{"arch": "unet", "model": "segmentation model", "dataset": "drawings of small networks of dots and links", "train_examples": 97500, "image_size": 48, "crop_scale_min": 0.8, "horizontal_flip": true, "translate": 0.06, "rotation_deg": 10, "num_classes": 3, "norm": "batchnorm", "activation": "silu", "pixel_unshuffle": 2, "widths": [96, 192, 192], "blocks_per_level": 3, "block": "bottleneck", "attention": false, "upsampling": "nearest_conv", "init": "torch_default", "residual_init": "none", "optimizer": "muon", "muon_scale": "original", "lr": 0.024, "momentum": 0.85, "nesterov": true, "orthogonalizer": "polar_express", "adamw_lr_other_params": 0.00098, "gradient_noise": 0.1, "steps": 7900, "batch_size": 128, "epochs": 10.4, "lr_schedule": "linear", "final_lr_fraction": 0, "warmup_steps": 150, "weight_decay": 0.06, "adamw_weight_decay_other_params": 0.05}
Rows from block 6, named by matrix and row number. Each number is 128 + 24 x the weight over the matrix's rms, rounded and kept within 0 to 255. All counts start at 0. Numbers have three digits each.
# convs1: 3x3 conv (model.mid.0.convs.1.weight, 96x96x3x3), inputs 21-27, a 3x3 kernel for each
convs1.5:157121122133127101185152099124102134116103129149142171178129137101091103158129103144139103153137127164124121152148121130139150117152120100131121121118150173129138151112122100105068167194184
convs1.6:142119151068152138138123115176091083135177152160129132160137140117127130114112152140113124174097137122117131174093156182156160146149145105144127138094118144109152116126130090150154104095122
convs1.7:112069061155113106152174122109165111143127136141161166116106198110128151153144140136106141111125138154110080121119113152085115150133121125169165153104150142099129119124181125120120108120128
convs1.8:110125146106104155139106132104094163098136151103135137155152142143095112150117159162189122120105145109118111118139146129095146123102109118113172123121111110123122144115087132091101136180136
convs1.9:132140119092124139101143129107082137116074140153131107104144100149137112093137144192134124110142098150142141114122123146145116146142131136150119131138166101087105155132128139104157130123126
convs1.10:149103131140096144132112137127102136143154110157112124134088124147145135122124160131147094113158108095160155078091080086149161102126180108124142100118126144136170101157096169069138119144151
convs1.11:112149128078153143128135103132106122138122101161120157123136131119114099134116118132147083129122101101097156148140104163107106081147152157161118135133156115104119142170160145114118115102125
convs1.12:120143158101117154114131146164073116107102158117113128160133161160136142144155136152112121151120106129104153116121129104160167131141112146118097173113127183152105172123117144072103202142107
convs1.13:155127141139149177138101124127121123142135147142140129137072120065113117118090112118117120117143130104105158137128123136145120133122146158124116162133083137161115140169121105080097168133158
convs1.14:132130136102137127100134104114084130157115108123143118145133144138147088100112118131110137140150120158136123155159088103117112130124119076112121144124076112125128127162121140125106117133156
convs1.15:171135107167128144101151144152167105090124097141114094168092098159144158142161135096150103122120140096110129100101127127161140071149152073137159183148110121101139094132115146122104185176157
convs1.16:156154119127098123151109130135124116134175142140144121084093145122105114101119171122094124087127094130152138103100088143145182186145140129120121135064136089156123135122128092125133162125124
convs1.17:106134144136103089186155110111127140147130090084169120134159114115122107187093134136122074122085125143178143129117098141096118113118136152175117097122158142147110147107117140101162077115128
convs1.18:122115128138109127115120117164095101142144160182096155078169143174143134143130147136126119131131130103150105108129123132179133130173128116168118142060166126154162124139153114074169149120176
convs1.19:131128120089107128119134135165072148131133113154119125157121175161144128072117137124136133137153132139124110129103165129151127134110150155112118122106142119140120138132111130126120122096143
convs1.20:091106132148137070117116118158117104175131132099146098147140109126109148127150119142126093120137112141126112112101110110140110138100134104105131098104162142126192118139177134102157100098154
convs1.21:175117113115114160150143174131134140098131116118140152147110115123115137143087147154131148070089082148132102088131121162114158110135147144082138138115112125119167108163118114097119127113106
convs1.22:096115109127168160152121075101117107137162166108176107153136167124098142162109139123145136156137142103147142103151105106130144137153146109109153121109102148117127128096145128113131130144090
convs1.23:128138139169086164124154140139111133133119139133116138119081094164126151150159107099121120133111132158087156091109157098103129117119152112120134121109149099082146113099158091131118094118109
convs1.24:152148065173130136170109119120091138166142143141136106188122111134065147145126182150150131131104095126128135139124143153152116143066148066112134132130147092099088113089146116127143136126116
convs1.25:133158123122167117099121139120114129076132137117135127115158142119124123182087137117093160122115137111136122110148106147138137168169119135086136113127132105136085134153150121118103120135143
convs1.26:076126143103102133106134123122159115118109137160127118129165094132123075158141158146126140127113085116140122122133138179101129107128150151083154117143079148149141146107094151164119164122106
convs1.27:130138144134084091138120154114107153141183151090156115081122110109134130137096122143102165131151135171137142152136130084102170141152107159087133128137127126117117118152182102109089140159156
convs1.28:121070108108123138139107109163134104179116106144148135071126094116108101093152154122086121123107121156133097113180112115152161141153112163112098115105112118141184168150146129127140085114141
convs1.29:132086100147115081154127119084070107141149108112184147123151124125102131127131123135129129112109122164107126142133082167129138154102161094092129115138104163115149119107103086105125154109129
convs1.30:111143121112128114126115149119143129145138111151139121118137123156126126106133113102108134131112115095121140136119135126101135109121116127125101092077147114072109127151148123173177115146168
convs1.31:132151099096171186081117115104084111120151168114149152145110157147141125205157132150149125129141128136146135128165112176152095106145098169106110146081103179079150152155137073093132159115158
convs1.32:140142150118129140189092100146151170175112139137139142089126126111185168147092191110159145171128167111105147137110128176084083170133114120104098118154166122124099079143122113112114102123083
convs1.33:125106119140110169136136136149111149129122128146126178111106127152146110123122127135095105143106118108110102142132112113139143115101137126151091111190095093139116104084117164128121128116120
convs1.34:083110103097119131171144115142126129080140112110123117134095129126130113129165106106127155138158170161067145129143140078116178116175101122083158149094078139142152124129156125149128175146147
convs1.35:132160141152142141073143131166148097122088150135118144120109095107108123137135165076113156143122151139129117147104156143145099126137111125123110105139100133160120122133128112116146151150136
convs1.36:111115137121134129141096153172080089100120133062126161163156173183088135139099125127130161100116124113145146113125100128158140111110143090126137082150115111109123169162133064133137164139153
convs1.37:116131113117120148153111143077100141165149158153097127144148146122126119102105140103140143099154116134106126105102159144128143092125116135131175173132112125151148139146143154147116170117079
convs1.38:157158124116093136158115090145156139152121118108120144095136145171158130121134188119119147104096129150136145155166133127135111150124118120138147100110116099137103109139097098103129112155113
convs1.39:111142152174134148132125114121111049171128157156166103101112110129133126190165138119095090107113177118105156137146177164139126130140153145127132126106064116153112128086105142096148108132129
convs1.40:101116107131146132140157131137163150145186104136121132149154161150125151145169114130169166163116130129174145128104090148107155115133140057211128102158147117090146123119109163145146123113132
convs1.41:089114089128122081144103151136122126137128076136148183137186131166146135102140107064118145122117146153108140134119176116165130132119110135116146132141074098163141096126125167055168114114108
convs1.42:097131092105176130153116124137137131126101129098141179138127132166122084093149093117132115124163134130116170125130169172124123130132090122118104130097140134151146118152126120148127080104097
convs1.43:141129115139136106122101131129115106164140091130140128096124158103161099121127161155101110141097102145136129127146117096118143131157147154151146135107152158176176177169148141133148214093136
convs1.44:148121138106127084116107148130111156142139146100127120107126092148121119131106148100141111111150093123118156141104112131136107123118100099097112121090103112135151103100131112099100139130120
convs1.45:138111083144090113147119131129119150130134140129106134124120116093147152155169152135121136097091139129104124119112123173152113140086102124110126176128168100163109124127150107110139124141136
convs1.46:139144130129091137175122170087154135132138142156138114135143129123134149166130155166131156122143147146130141099115130163107124089155112155109136160117096143156071106096105117137087150095143
convs1.47:146145107109157098138202119164145061120109177090142156131148124151118110112123145186117143149129160123102104171128158150133098165111143175140134131120117141124124133100103117091159148113135
convs1.48:141130140178078140149144151131168128132113127138115130079110105092104138129126096088135078108172147158140131139118116123147110174136143103112105122142141143101141110113103114141106090120098
convs1.49:163108162164098120099116101117141093154171141142131141078135111100085137120137113114103117120138102129123112126140138120095156128107113144155097205158115113132106103090141142129138137115146
convs1.50:119164159144169128085128057116118113106105111136147108173142162117138163155141132136143155127070107119187090132168108119152122160150160112131138113141126121098135157136119128120141119127110
convs1.51:115125132144143172134142132137176160134142124142147096148126120098087083125153138079140143102131126088113115079129100101143157134160097161146156127101146121150112126098134137136171121113127
convs1.52:129154145089137147120130147101151142112156130111124157118153147128138147115132139137096136164123123139113129142151152101091141111104084147125159141108140101141139134136131137144105119134104
convs1.53:125170125087097129100138146101153118133130170152141149132147136152080140134127087123124183118116110127122113155168110129155098116118092133134105140135183148118150145155143143069145106120129
convs1.54:151105123120122090198114173119130157142121136138137121152136129126118156136128129118125165104135167153093105123120110128130086104102164166112140141101131141137129118131098151123139158144171
convs1.55:130085135105168129111129158128169099088160118129147116142141109106131126117114112209107148129106101126106122108084102098101109085136151135130097142130085117137110121146133150152162134121123
convs1.56:140119120121130127166147109112109146148103138111147108136127139143143148149084101134154126101102136124155118148096182126114133159119127104127139123093060134110153115112130109118137118094129
convs1.57:102120142156126139155158152138123114129103141137106111120107191125124134127124128106173122105097127134156155138121153132106123129111140170172151145114128157142152120102174140102116126115137
convs1.58:134119091109114165107083111097117117129131159153094148100125169091105128070142110122113127113140111101155131144082123138106138182196113168152170108124124141156150164140162110164159115139072
convs1.59:135162135140123119133131114145088165154134164151155119110131135140110148114090159110097089107101097163153119099148135165113173095095134124142104111134104115098141157153135101079115094092129
convs1.60:141115130148135140119137118098145120141142113131129112118088124095095164116134144161165127181080105143128145103116132113154102178150132136133098083122111109108104118120148107116109150134152
convs1.61:138104141164119132135158130135095103164112137189159134169105138152078110140121095141112128158114181130134123089104154135141139158143139136125079168127127147095151120112130143113120143104157
convs1.62:141124114124080153179160114110148159127154112175175179133117145098147130103140097138127164150139129138130106142155119155140121139118099101107132141104103129126135119113167128082103172136199
convs1.63:138142061147123167119113121137089150078097136155155176098126125139114126133102081099120153113133172153163162150117140109146127145140131129090151120080101186075156148123152142096132137100154
convs1.64:093139127100119144107147124098114147158161152155139111099142120113132114151120142096141135095164110145170113130142118157085141148148125144099134111112080106120150130093126085134099112111157
convs1.65:117092137108097102142097153121139160168157135111147141152156173112120121103149163135122187116165116102122116145140093141107122119139105149128125139135149071082131120118105112162152152093103
convs1.66:123166118155101129175149091173119101152134152120109154069139140102145113139135157104189114134161175133114103122166116146098114147111143125135137136126149110149116120123135121150101148153136
convs1.67:152143110111150150108147084116137092141127112163174145161126105142131135095144136121115144111148126119139087154116146149136157128131138164147135142138107125112158129136163093088117115129158
convs1.68:181150172142140129096118127121144158115149132100112154164131144150130107122124153122102165101124094128083163108157128115111096193115146120111099090141140164102152096177106127104100093122128
convs1.69:141144125127079109096121103148127104127121123097121105116174138151143112091106137118134128112082116121113167100171134117128065124135159154116099131089107150106138126142099164176134111117155
convs1.70:114146130106132101127134100115127091144154141156097129147151066137096154115108134118118154114158132143134178128116160157090140106107098148111143141110132109134148098057114119097175125141146
convs1.71:131113105125111140132158107125141124100157184146118123173128144123169128161132136133127124102122140150128152126164125100089115134123123138123185128155146112169152133118155121134150100109153
convs1.72:133138141112127110109116070103111112077103093140124113134141135136109126154107168106149127136113161143123104135104109143147097106141144142137098128114158122125103146107120133108126130125135
convs1.73:157121141173146116141096110166085142140090134109108117094170124146113125082132138094105143138118146142147132127143125117132095165114125131125127141123155130119135134131105105130122150115102
convs1.74:096121126099133150130107134129107100137161085120076109102137129119093154159113145130094150129148144154140112064125161108135129131145100139155131153110151161098141100095136119093127131146124
convs1.75:125128161136156108136132093158168097112144165128154156130105137142111127151104117120156178165103140202144142146104143091102117135151125122156096178136119136103117159140168131159142104099126
convs1.76:116133097127119129113092125111100150138100123086140129153145122146116132194134110101094135154127129138091132146123125128130121134176129119133111164115138162157138147123164154110122136143171
convs1.77:098097160101119125060118109102111126145139103059112112156130121134124145141115134133140106117159141128150126081125101144143130100150075146120179114089104166140147118146098130121149109156136
convs1.78:133150122095131144105105114113104160144079096139105142137136102130155116128143108129108119106120111109148136106114136087127163127172140102142149087084147143112124117113119156118167122059134
convs1.79:134141123089141115109107140111152141141105095137103107139110121167149139104137129144133133099151104151087146135101136133145120108143127116121127122127126146091096126143122113118100111127125
convs1.80:140159082148072109168124077147147094129118092162141129168152142083125143120145133118112164089138145094146102134142116133138121146177109142124130125169156141105132092149160133090141159118117
convs1.81:124143124164133123095145125124110121163101143109153113148144123089160148115097141153135098153103142140108169117139113119188189147163117127113116114132101070083151089083135118105125082148152
convs1.82:137162157114156138116098119147172160181111121141099142069128157100129167140156142152111134128122124141127147154104110156148120125146142122099129178069156104136158124110140142117125101163142
convs1.83:160133162109158112130131117161127161130152106142190169145142124087128115138136150131111124119123106130108129108138115102168098099155099116170105127100135107164114135154175120124153106145124
convs1.84:133135128113128163091111164148140137108111079108144117121154153148136140151125109145153138168143127132150148150105057161142093108147148153136160142152115132156120062153105180140143137125119
convs1.85:111072109119155131149106124143064083104075122126137136098099097118145156145118140116107117096128136133125139148124135122100119140133061155137150141153158142115105120123117120103118100140133
convs1.86:147117152061146099143165149130093152152131134142135148083071100134142144153132109118085145103129153146129075141141101134130117115111129108148132128122108119140132139130187100095140099089148
convs1.87:104150105118099106133108154180171094116119103116117130153099142128158120127158102122112156146142116109140063122137135144110121140104112137102129102110143172093124106127144096143095131110155
convs1.88:151133138152102113151085098123152102130125108154122109138120128158074148166133123142106126119127130146147105134134112099110179130143110118119121125099115143130086144146144098122137140142117
convs1.89:096105135089135108100149134106133136173102116166191144141133101119132138107088190139093102124146131144138173185098067138134136114097097166127121132038124121126147125130142112095133150133183
convs1.90:151119142111138115157127139140151103101113163082131151128130110100127144115135097101177108086131102122118127158109154144123128109114166152114146126149108079128143134103135114139148096143135
convs1.91:097119112187147119155108130092118157115125134118100132168090119117106136099127080102103085117120187147122164102128149126138093049112146141128162103079107101157138125170160135110141127130099
convs1.92:156070103129171138149088110135138168140190130136117127117107116147134155097125132129102126096138115145174108109133125111091116144192179159142140137136087090131151099144127122148114124150172
convs1.93:114158139103103138105117114148122117154144113150113108119116115111114145154149112097119127117144156131122103141120169111120112126096104115110123139115123156118129117109138128128098139152129
convs1.94:106152120162086122109071103160131114185147135101124113091132165139152121115121176131098121120165088152111143150172133108124133119129096079117134100101149128156136082139131135138136162180135